Weights of a small contrastive image-text model: text encoder layers 8, 29.7 epochs.
Rows from block 2 of the text encoder, named by matrix and row number. Rows with one number belong to one neuron. Each number is 128 + 32 x the weight over its row's rms, rounded and kept within 0 to 255. All counts start at 0. After the name is the row's rms in percent of the matrix's.
# fc1: MLP up (text_encoder.blocks.2.mlp.fc1.weight, 512x128), inputs 0-127
# fc2: MLP down (text_encoder.blocks.2.mlp.fc2.weight, 128x512, transposed), outputs 0-127
fc1.60 136 [150 101 117 171  97 143 121 118 114  96 127 197 106 187 108 138 126  95  88  94  90  79 103 121 161 123 137  94 149 113 123 110 160 189 122 135 117 170  97  66 153  43 133 181  83 117 148 127 119 174 115 160  99 126 155 104 188  98 152  76 102 106 108 146 131 165 155 167 125  90 139 136 145 188 107  83 157 170 143 168  92  68 118 144  95 122 127 143  99 111 144 178  99 155 100 143 128 104 157 140 124 117 130 124  99 127 177 112 178 146 125 143  97 130 128 168 182 194 106 139  80 141  94 165  81 100 200  70]
fc2.60 140 [131 143 128 127 132  97  80 125 148 132 129 102 107 182 125  70 127 147 138 118 174   4 215 228 126 126 129 132 115 133 133 146 128 129 133 108 125 138 133 200 126 123 130  93 123  49 150 102 140 132 126 114 127 124 127 187 148 114 126 133 128 118 104 124 182 142 133 125 127 113 140  76  49 114 130 130 124 113 204 123  23 151 132 127 134 172  70 130 120 136 153 126 127 121 127 127  52 115  61 130  36 131 124 123 128 136 149 133 120 109 126 139 127 133 109 121 124 124 181 100 128 130 163  88 129 115 136 116]
fc1.61 134 [153 166 155 128 141 120  79 191 120 105 184 119  63 171  98 135 102 141 166 143 132  91  77 155 126 143 144 123 118 115 112 196 112 163 124 132 135 124 122  49 133  97  86 171 114  80 115 141 157 128 100 117  57 106 201 100 140  62 141  79  97 109  81 125 128 112 110 126 118 117 150 123 131 118 128 102 130 148 127 189 126  60  54 138 119 127 120 103 150 141 159 145 141 131  66 124 172 125 185 100 110 155 148 143 133 138 157 121 166 166 102 121 167 188 143 142 123 160 106 117  88 141  97 169  35 133 114  79]
fc2.61 122 [137  74 115 139 108  97 162 123 124 122 119  26 180 113 165 166 108 129 114 131 130 131 151 117 140 132  72 128 147 117 118  86 129 130 177 122 156 132 125 224  68 137 153 110 177 148 129  80 159 102 124 114 138 108 129 153  74 255  97 118 114 121 169 103 126 181 150 120 145 108  75 173 142 137 156  92 104  90  74  96 140 172 127 113  96 179 123 113 147  91  86 152 136 144 122 119  83  52 125 179 146 138 151 120 114 122 116 162  95 115 113 136 136 113 111 126  83 120 131  91 121  94 178 133 149 109 131 122]
fc1.62 022 [144  94 111 119  85  93 144  69  81 126  65  92 103 148 145 130 122  59 200 153 134 131  85  86 166 144 114  72 116 157 104 135  67 151  88 132 108 134 145 133 110  82 152 109 133 128 118 117 155 133  80  99 159  97 119 176 119 136 106 123  98 153  83  64 132  61 157 123 187  93 127 128  99 105 110  97 169 128 127 155 162 149 171  92 161 127 151 101 146  84 140  96  99  85 138 192 136 169 142 109 153 142 134  81 171 110 117  97 110  88 131 100 184 119 168 137 120 156 112 121 156 146  54  99 131 185  69 177]
fc2.62 055 [137 120 110 186 139 129 131 118 134 147 166  99 157 118 157 109 124 151 156 124 148 123 122 124 134  84 195 121 129 142  80 125 153 203  65 124 125 169 122 121 138 136 124 133 116 118 124 122 136 226 118 120 238 172  89 137 134 118 203  65 141 140 128 134 131 135 154 120 105 226 152 137 124 158  74 131 123 127 137 132 136 124 171 136 218 102 124 145  91 109 141 124 119 160 125 203 125 129 125 115 127  96 149 128 138  62 116 136 146 127 181 117 111 127 132 157 106 134 124 135 110 133 144 142 133 103 215  41]
fc1.63 130 [162 157 134 119 101 126  33 145 126 107  76 198 103 135  87 123  96  95 126 113 155 140  99 112 136  69 126 176 151 145 138 188 138 136  99 141 121 169 117 126 134  75 103 168  33 134 117  99  73 178 143 120  79 110 169 147 135  86 116 151 112  90 135  95 149  97 132 165 141 104 129 115 102 119 134 142 123 103 152 156 146  69  84  95  10 121 152 131  92 177 142 174 147 124 112 129 179 144 134 117 134 118 112 139  95 146 160 127 106 192 130 152 162  91 129 149 159 147 133 115 130  89 143 134 114 161 206 150]
fc2.63 129 [112  67 113 147 122 107 169 107 124 119 120 128 176 176 117  14 100  96 118 132 191 160 158  47  84 148 116  24 105 128  98  80 142 117 146 150 117 113 174 125 106 140  84  54 161 215 148 128  97 108 127 127 150 137 122 152 117 178 149 138 122 100  91 113  63 174 123 156 123 148 128 137 146 146 122 153 151 156  91 137 144 138 137 135 113 189 153 137 110 110  84 121 129 102 140 122 144 165 113 227 135 138 127 115 170 121 144 129 152  71 121 118 144 135 140 132 116  94  97 112 132 159 136 151 134  80 136 143]
fc1.64 022 [150 122 200 156 173  90 120  85 104  83  30 191 135 100 138 155 114 168 171 103  67 177 103 121 152 136 132  86  78 108  69  90 161  67  98 148 152 113 114  74 116 152 116 147 129 134 123 137 104 157 113 114  64 126 131 152  89 171 118 156 139 145 124 161 165 135 152 120 136 124 122 154 127  83 152 146 150 108 116 107  57 118 103 162 119 127 158  87 151  87 187 147 185 173 157 173 143 137 105 118  68 129 183 126 114 173 111  75 177 132 197 138 114 131  86 161 124 125 126 127 160 155 117 121 124 136 124 133]
fc2.64 060 [102 139 183 173  76 116 132  83 125 192 138 155 129 105 136 125 163 122 126  98 145 123 131 124 137  83  68 140 123 129 105 117 137 159 152 124 173 150 114 116 174  75 127 131 117 125 131 123 134  82  39 120 176 125 132 128 113 142 132 128 107 128 136 120 123 138 148  97 160 163 150 168 128  98 143  52 124 125 122 179 121 129 163 192  78 117 130  74  69  61 135  39 110 125 105 184 126 123 122  94 127 121 183 129 124 212 142 144 169 129 188  52  86  65 133 117  74 130 127 110 112 124 126 104  89 108 155 158]
fc1.65 184 [177 136 159 193 110 188  95 157 126 152  72 127  88 145  84 128 106 135 117 123 151 133  74 105 117  65 101  96 134  96 104 159 117 128 178  82 131 120 111 107 130 108 145 204 108 105 114 187 155 141 102  85 106 133 176 126 137 114 106 127 145 123  68 126  70 169 174 131 118 133 107  84 151 156 183 126  97  87 134 115 108  94 116  70 132 117 105  69 124  88 170 123 153 127 119  88 183 160 140 142 116 144 135 105 165  89 180 154  86 127 117 186 151 112 127 160 113 189 156 115 162  67 165 186 104 185 151 113]
fc2.65 165 [120 149 129 130 124 167  67 131 122 129 130 156  84 150  76 116 124 191 136 129 121 100 117 113 110 131 133 103 156 127 123 138 116 128 126 131 126 123 128 106 134 125 146 176  78 141 123 169 118 128 124  71 122 124 128 104 169 154 124 127 135 136  63 133  55 138 128 129 134 133 124  66  90 123 127 128 128   7 103 128 117 102 122 125 127  87 120 138 131 127 187 122 126 123 126 135 154 175 128 140 131 139 134 144 178 131 162 127 131 142 128 131 131 126 145 122 125 186 220 121 130   5 246 156 121 237 132 125]
fc1.66 024 [143  98  95 145  88 119  97  95 156 137 128 200 101 107 168 144 114 128 146  65 100  99 111 122 138  95 117 114 130 162  74 131 118 156 138 176 138 135 110 178 159 155  87 173 123  78 118 138  82 161 101 118 153 108 169 136  94 123  91 153  82 147 122 143 100 169  51  52  87 117 146 111 128 146  70 146 203 118  93 129 136 176 124 117 105 122 117  70  96 124 182 126 141  76 134 145 112 125 174  80  59 141 115 150 127 137 154  74  92 108 100  79 116 150 150 144 102 101 115 173 123 180  94 167 129 158  65 164]
fc2.66 058 [ 94 133  94 123  85 120 149 153 136  85 138 100 119 129 110 130  79 134 124 112 127 124 125 127 121   0 224 144 132 111 152  97 122 181  99 138 158 136 178 134 116 178 130 137 137 126 126 124 128 128 109 138 130  59 109 123 143 131  29 147  83 134 145 123 120 130 132  89 165  58 127 126 121 116 102 155 139 129 122 155 132 145 135 160 107 128 124  26 156 117 133 136 151 138 119 159 139 136 127 152 112 207 106 129 131 111 123  49 148 132 134 112 175 164 118  18 167 129 133 118 132 123 128 174  76 112 135 150]
fc1.67 124 [152 131  93 134  62 129 112 125 105 105 186 129 122 129  69 156 120 132 111  62 122 151  61  40 141 145  68 114 155  83 126  58 217 133  92 114 123 164 107  64  86 113 152 132 133 149 145 136  77 172 124 139 166 200 126  93 140 132 140  91 106 157 124 158  90 173 110 141 123 126 138 171 142 166  94  99 138 124  84 139 145 108 123 146  95 148 187 130 116 121 133 130 104 125 171 118 166 123 152 130 173 130 134 131 130 118 119 165 142 125 107 157 112 160 141 138 236 144 115 111  63 120 129 167 149 138 158 174]
fc2.67 151 [132  84 128 112 104 114 117 129 158 114 121 202 168 120 173 104 125 115 133 144 128 121 212 219 115 134 136 178 116 139 150 157 122 143 119 146 152  96 135 232 188 123 124 169 100  88 142 115 174 125 102 127 116 112 119 213 124  93 117 114 129 111 139 145 213  94 133  87 153 115 150 113 128 106 138 136 117 161 219 121  87 196 110 100 130 152  69 126 109 149  77 115 117  91 129 117  73 104  87 126  64 133 146 143  95 127 152 115 133 146 122 119 152 112 115 107 125 157 157 145 159 143 111  46 127 122 127 125]
fc1.68 153 [155  69 107 189  99 149 131 166 141 111 107 162  89 149  72 131  98 121 147 105  96 112  81  78 160 118  63 144 102  78 138  73 166 156 134 104 224 116 162 110 158 107  87 141 161 141 127 170 112 187 105 106 109 186 177 132 150 102 112 109 154 108 126  57 104 107  92 112 119 125 145 158 116 180 161 111 124 100 114 129 136  94  82 125  77 115 154  88 101 122 165 134 124 176 155  55 140 139 142 160 165 135 124 117 134 117 148 161 139 149 102 165 161  85 133 167 190 124 121  50 113 105 148 136 126 151 182 138]
fc2.68 146 [127 234 118 121 116 160 102 141 165 132 130 158 177 117 164 106 115 122 135 124 196 151 173 105  14 124 120  25 183 131 128 153 132 134 143 113 130 102 111 152 100 144 123 147  95 128 139  74  65 128 130 110 129 131 125 116 195 212 140 140 129 132 136 118 136 128 146 124 131 129  71 102  16 146 162 132 143  82 199  99 136 155 134 114 139 121 132 123 128 117 133 113 119  38 140 116 116 136  81 124 130 121 129 124 124 144 128 137 138 122 117 147 130 136 107 130 127 112 211 133 129  96 142  94 139  98 129 108]
fc1.69 137 [165 106  81 145  92 167 111 169 109 102 107 133 124 144  87 156 101  90 112 139  82  77  78 103 197  98 103 157 110  93 147 121 143 151  99 133 215 116 160 104 169  82  67 148 110 127 159 149 140 186 118 148 114 147 186 100 141  94 124  95 132  86  71  77 109  88 153 144  92 115 146 165 108 142 131 133 131  89 101 115 162 124  82 143  95 110 117  78 147 120 178 136 102 193 105  72 133 103 159 126 160 128 104 125 127 134 124 155 141 153 109 151 173 142 150 197 154 124  92  64  81  80 150 143 147 168 193 122]
fc2.69 110 [129 231 106 131 130 195 169 119 156 130 131 122 115 101 132 170 130 111 133 142 131 112  98  65  73 111 149  79 146 125 137  71 127 117 122  46 139 117 121 100 120 114 122  82 170  93 209  94 123 135 136 124 140 128 125  83 179 102 127 128 129 136 175 120 175  81 135 144 154  96 193 165  39 117 139 150 135  79 144 170 165 143 137 113 123 111 159 139 148 127 175 127 115 118 127 140 104 133 162  70 145 152 130  64 117 135  65 134 138 131 134 125 131 124 111 129 116  30 154  72 140 164 138  59 136 125 125 131]
fc1.70 024 [ 88  95 101 206 119 135 129 110 118 136 144  80  55 106 127 151  79 184  92 109 107 152 106 177 130 202 144 120 168 125 155 102 116  90 152 162  85 104 123 113 179 101 130 117 139 149 134 143 117 161 163 148 147  87 193 150 129 194  85  98  94 121  92  90 150 157 105 147 219  96 153  89  98  93 181 160 140 118  78  78 171 207 167 155 130 125 112  90 144 142 141  89 169 118  93 158 157 139 104 175 113 106 128  94 116 102 109 138 149 144 119 131 114 114 135 160 138 146 143  79 133 119  79 143 137  85 159 145]
fc2.70 070 [202 120 186  90 108 125 117  16 121 138 129 147 135 127 134 128 134 143 165  68 154 130 134 120 118  82  78 143 126 115  86 133 111 166 197 121 175 136 111 119 111  95 127 122 132 131 128 130 131  90 172 127 204 138 147 123 125 126 145 202 158 118 120 123 128 122 128 113 156  24 133 118 133  76 140 125 147 125 144 155 124 134 136  88 121 117 145 101 143  84 132 123 133 124  14 108 128 123 125 124 126 132  71 128 120 110 135 156 113 128  92 128 249 173 134  98 128 130 131  98 132 128 128 122 125 112 202 171]
fc1.71 123 [170 134  74 106  95  99 131 157 113  96 182 132 103 157  80 131 125 150 149  80  95 113  78  89 127 103 136 165 111 118 161 107 159 107  97 110 154 122  99  39 130 130 136 165  91 131 148 149 116 183  98 150  95 144 157  86 122 109 127  74  88 153  99 128 118 157  85 109 147  97 144 168 119 122  94 119 117 142 141 187 143  62  91 142  97 202 133 124 131 124 144 128 144 125 145 123 220 103 196 136 135 155 141 125 152 149 141 135 156 109  65 153 142 206 168 131 132 182 146  63 102 133 137 169  74 129 189 145]
fc2.71 124 [113 141 112 119 122  60 116 137 184 119 121  83 134 118  89 127 150 116 118 115  75  98 130 136  83 130 141 191  65 120 151 192  95 163 129 125 156 128 148 179 187 100 114 161  64 148 123 106  83 123 132 107 154 107 144 170 137 177 137  90 122  77 222  85 171  92 113  84 113 127 148 140  96  97 123 144 138 149 255 144 140 171 112 120 129 111 141 118 139 124  62 150 127 129 122 126  77 101 128 128 126 146 131 142 111 126  61 103 131 135 138 106 128 125 144 122 138 183 115  99 127 156  90  68 115  73 119 140]
fc1.72 021 [118 126 132 159 149 130 174  73 140 139  25  94 108 177 144 187 115 119 139 134 148 129 121 118 134 111 195 143 155 141 130 129 152  85 111 113  98  80  90 118 195 173 133 101 137 133 114 115 105 151  99 154 139 174 106 122 135 179 117 142 108 127 119  69 126  90 115 100 110 109 131 154 123  72 135  99 148 170 139  87 157 135 109 150 120  87 144  54 133  86 167 140 153 154 127 156 210 144 177 123 107 159 128 142 146 171  73 105 154  99 159  92  82 103 106 142 139 145 189  70 126  63 100 134 168 205 112 122]
fc2.72 059 [168 118 111 106 117 130 123  70 132  86  40 132 129 112 120 134 134 124 178  86 138 128 130 123 109 175 156 137 137 148  88  95 166 152  96 127 157 160 178 132 108 137 121 124 117 135 124 125 144 212 169 121 172 103 103 131 121 134 140 105 140 128 136 131 138 137 167 143  47 205 147 124 131 138  87 161 176 113 142 229 133 125 169  85 209 106 123 163  78 149 150 126 132 128 183 148 133 121 131 141 130 115 165 127 143 108 142 207 151 128 121 168 145 167 130 135 112 132 116 105 126 133 108 113  51 106 175 231]